From a checkpoint of a small segmentation model.
Model: 1.97M parameters, arch unet, activation gelu.
Training: 10500 steps, batches of 256.
Data: trained on rosettes with rotational symmetry, 195000 training examples, 13.8 epochs.
Rows from block 5 of a small segmentation model, named by matrix and row number. Rows with one number belong to one channel. Each number is 128 + 32 x the weight over its row's rms, rounded and kept within 0 to 255. All counts start at 0. Numbers have three digits each.
After each channel's rows are labels from the 100 images, of 14848, where the channel reaches its highest value: "peak on" is the class under the peak; "strongest on" is what is common among them. Only what is clearly more common there than usual is listed. The data: rosettes with rotational symmetry.
# convs0: first 3x3 conv (model.enc.1.2.convs.0.weight, 96x96x3x3, each kernel summed), inputs 0-95
# convs1: second 3x3 conv (model.enc.1.2.convs.1.weight, 96x96x3x3, transposed, each kernel summed), outputs 0-95

convs0.54:156143111086144180154144121152170139085113102138074150173136124101182119069150122110130115146146120100128138130086119129126098080147085101156125096152130151093125152185193082171138138172136068113092103138131047139095137144079137150099147149139102117106171143174047065169140146144100135208
convs1.54:119091129110111110179171134103137097166162153165122094127087207204159150150134194105103124119192133133142132111105158118107114113134193135108052127145132139132099169181141116110136119130149102141171072146126144084052137121154110112114118164134178205099096096124145103074090119094136147072
peak on: backdrop
strongest on: pinwheel; earthy

convs0.59:089066091120088126089115115088076130131149075119097073171149115160100094124161110095128129104122082087135061135114140132094108084102083154107180157052100104118110119148121120101128062151092069137124092118170162111113135128163035112139117108144101096161143087078131105122130125093067131104
convs1.59:162147125061131132131109092092074124105140173129183116159089136127120154139106139170137139176118090027091148105090098138131122152111135126132098079172115093145197151104079100098108086157148066177139169117127122131090139165116092149145155094083107094121192118076078108131120112142191158131
peak on: backdrop
strongest on: pastel

convs0.58:068142102173130090127115097075169113132108116134170064157126140106097125170127127174078122168141099120127132093128106136186116106102174112159134167131147127161163205137112095142159129132130174060149101104142097108194119102156118052087098081053114127161120187120063145116094125116110117145
convs1.58:093199136119175100157121085158136124157103075134052116147174104123141162159163120122161118202110092143156156140133142064121114134156099145082171156135093207019133113203147146091102120107092140159109130126118137113138093180140114077144131122145129113099158133136128109088083124152130159133
peak on: backdrop
strongest on: vivid

convs0.88:090180163135096138154116113157097155108155144107091118117100150151102126145171115046133138121036115092150090121158172089147127089169081135146091143081145109110140105121146086096152139147134135105088065140103088079141084096108093127159152168155147140065110120129130182105235154130127157124
convs1.88:133112223058142144131134114122179129139179134078107133133097090117149068105088114112100151084142125158128100122110081122158161097119096090090153100123167153176102139126132162209154115166144078140161114133147183126074083164112166158068116136082168141149112133143117134062169149115110090152
peak on: rosette
strongest on: vivid

convs0.91:107101111093146107110118079141195112147101069073160144163148140077182085130172138151115075070164133079140183103116189127098133172128135140165140171080125157201129129147112094116121117142176124135128114135121099108110155186125084145103130117073067095163096147151161150125170148186127166155
convs1.91:111157138126130113146075145134085122154139040145098102094145086138162148066112108104140100105103160091145083168133087130138065120122118147130104092115135116172126079126151104102114165096091117155126139123122129129104090081148183127158176185178077188115119098134118065067112115105191092056
peak on: rosette
strongest on: grey; warm

convs0.6:109157142163120089091112100173094095078149117120101081157132183125173162115128114176142113131159103079159116098146178116125087172140146125156132143110156130095148093071110062205141102149124091115126127104092114190167147165131139095066120095109184104077142140116120132083056114146173141065
convs1.6:128130200116118171164134098143058101190092133110129114133118119128143085133115192075168111097165172165106187126151142134162162128099095130028173128097147116134089098166121140132168164112162146144145163113165083115124114081111118129117148150094137094162140120126119077140097133116107048199
peak on: rosette
strongest on: grey

convs0.0:087106122108126086154092090168107125105149075106118115097115142093134084124123087081125091127185097101077095093101121129103098082133144168087104174051091194128118161133159130129129104114085122124120109124152148112089151118148045183157159133103120087122199101058118068139132120119086081124
convs1.0:115165117142123149152147106177127167089167168083146200161174175125146110112132137172112121184084160134106124149131125150148095110130147121115112177104101102083160178141069127104136112088151174176114074117105130101127140086156160051156071167078101060155109127092152184126170156097156102130
peak on: backdrop
strongest on: grey

convs0.76:131175090115039094136123160132160136172149119150134104091163190129111129138191098115124115081107143164123109060104116163102122165143111076138130119119097163109154173114110117218109091104152156098086147122107120110153099140104115167114088133106080101151172191138186182130138079164162100167
convs1.76:133147096168155118113144189071164101189110107084075128110105136144110134114111132123093119174043085119117138166107093119076078153129097120146109151121086139171069199104122076060159147153096119118145108126116152201131137110141119135121127121108107150062084144122110098129133112207094171120
peak on: rosette
strongest on: pastel

convs0.66:078128128165066102126064080132159111130160094170120084106149153076094089141170183109082154133127147125134129125117103090140181132045150146164143131100132080075122140203123139180131124090104121087124120074094107102138201090151122099136106120154110079072101101152124145088145092125162117153
convs1.66:122092197166092072115083174091147141059159168080108118153116087115089100056135091129099123174141117129101133099132147130131140118133162098119083134143139170145168122139070102128106110073133161140141088116172175074156130097139115200201142058153126169144124075122130110123106099120133105158
peak on: backdrop
strongest on: dark

convs0.35:098145140093135096123110167140099103134166172106161134173125169087138080098148110147134092161113122180088117188111133106143149172091121078128075131217131087144125145132174152109150149152148152110065142100142163050117174114049138142143188185122143109092155142113073145164140138089117166131
convs1.35:147170094128174099122091175118131108137120081139137132106099120132158126142115102164126163134142088154164134147112140124120079084125120112206152168076170114091158167108079185083096093114143165154109119118070142132166157080217073099176104109142157156086098139090124224107141100119123136134
peak on: backdrop
strongest on: pinwheel; dark

convs0.79:111120111155150150149167081133088142150152087128182124156111170136162159153127093099135137113143111105119076129128130105160082150120128157185198099078089140168101147099107130063073106104125159132208100229093136096156157167135121115161136100147158135137110136092154091159178148191106141175
convs1.79:176099126171132108086075147102127078113100107157094124124134076154110115091097102104124084096113090139098092185107092140066097128123088167135062133165081089130115107118179146204153111067130128121086170094099116097131088101147124111121078080078114156089131109093109103174109154075102146095
peak on: backdrop
strongest on: grey

convs0.93:110122116216138138101112163080136101133128121110134082118137189178156084113150077144103142124103146128145154161125111136165090070120094086134125110047070078085092147064100101151091183147116094089130058071143131108145125088149077127096125131120117086133114135099126118117171150068167129147
convs1.93:127137095153084153192124148108099126162152143106114095111129118130189103131083143081145167110104133111163113124136142145129140210116162111179139142124073157165134110089114101171130151118167130135159126060120145145116066091123131182139034193162207080122161168069098127144149124129153151127
peak on: backdrop
strongest on: pastel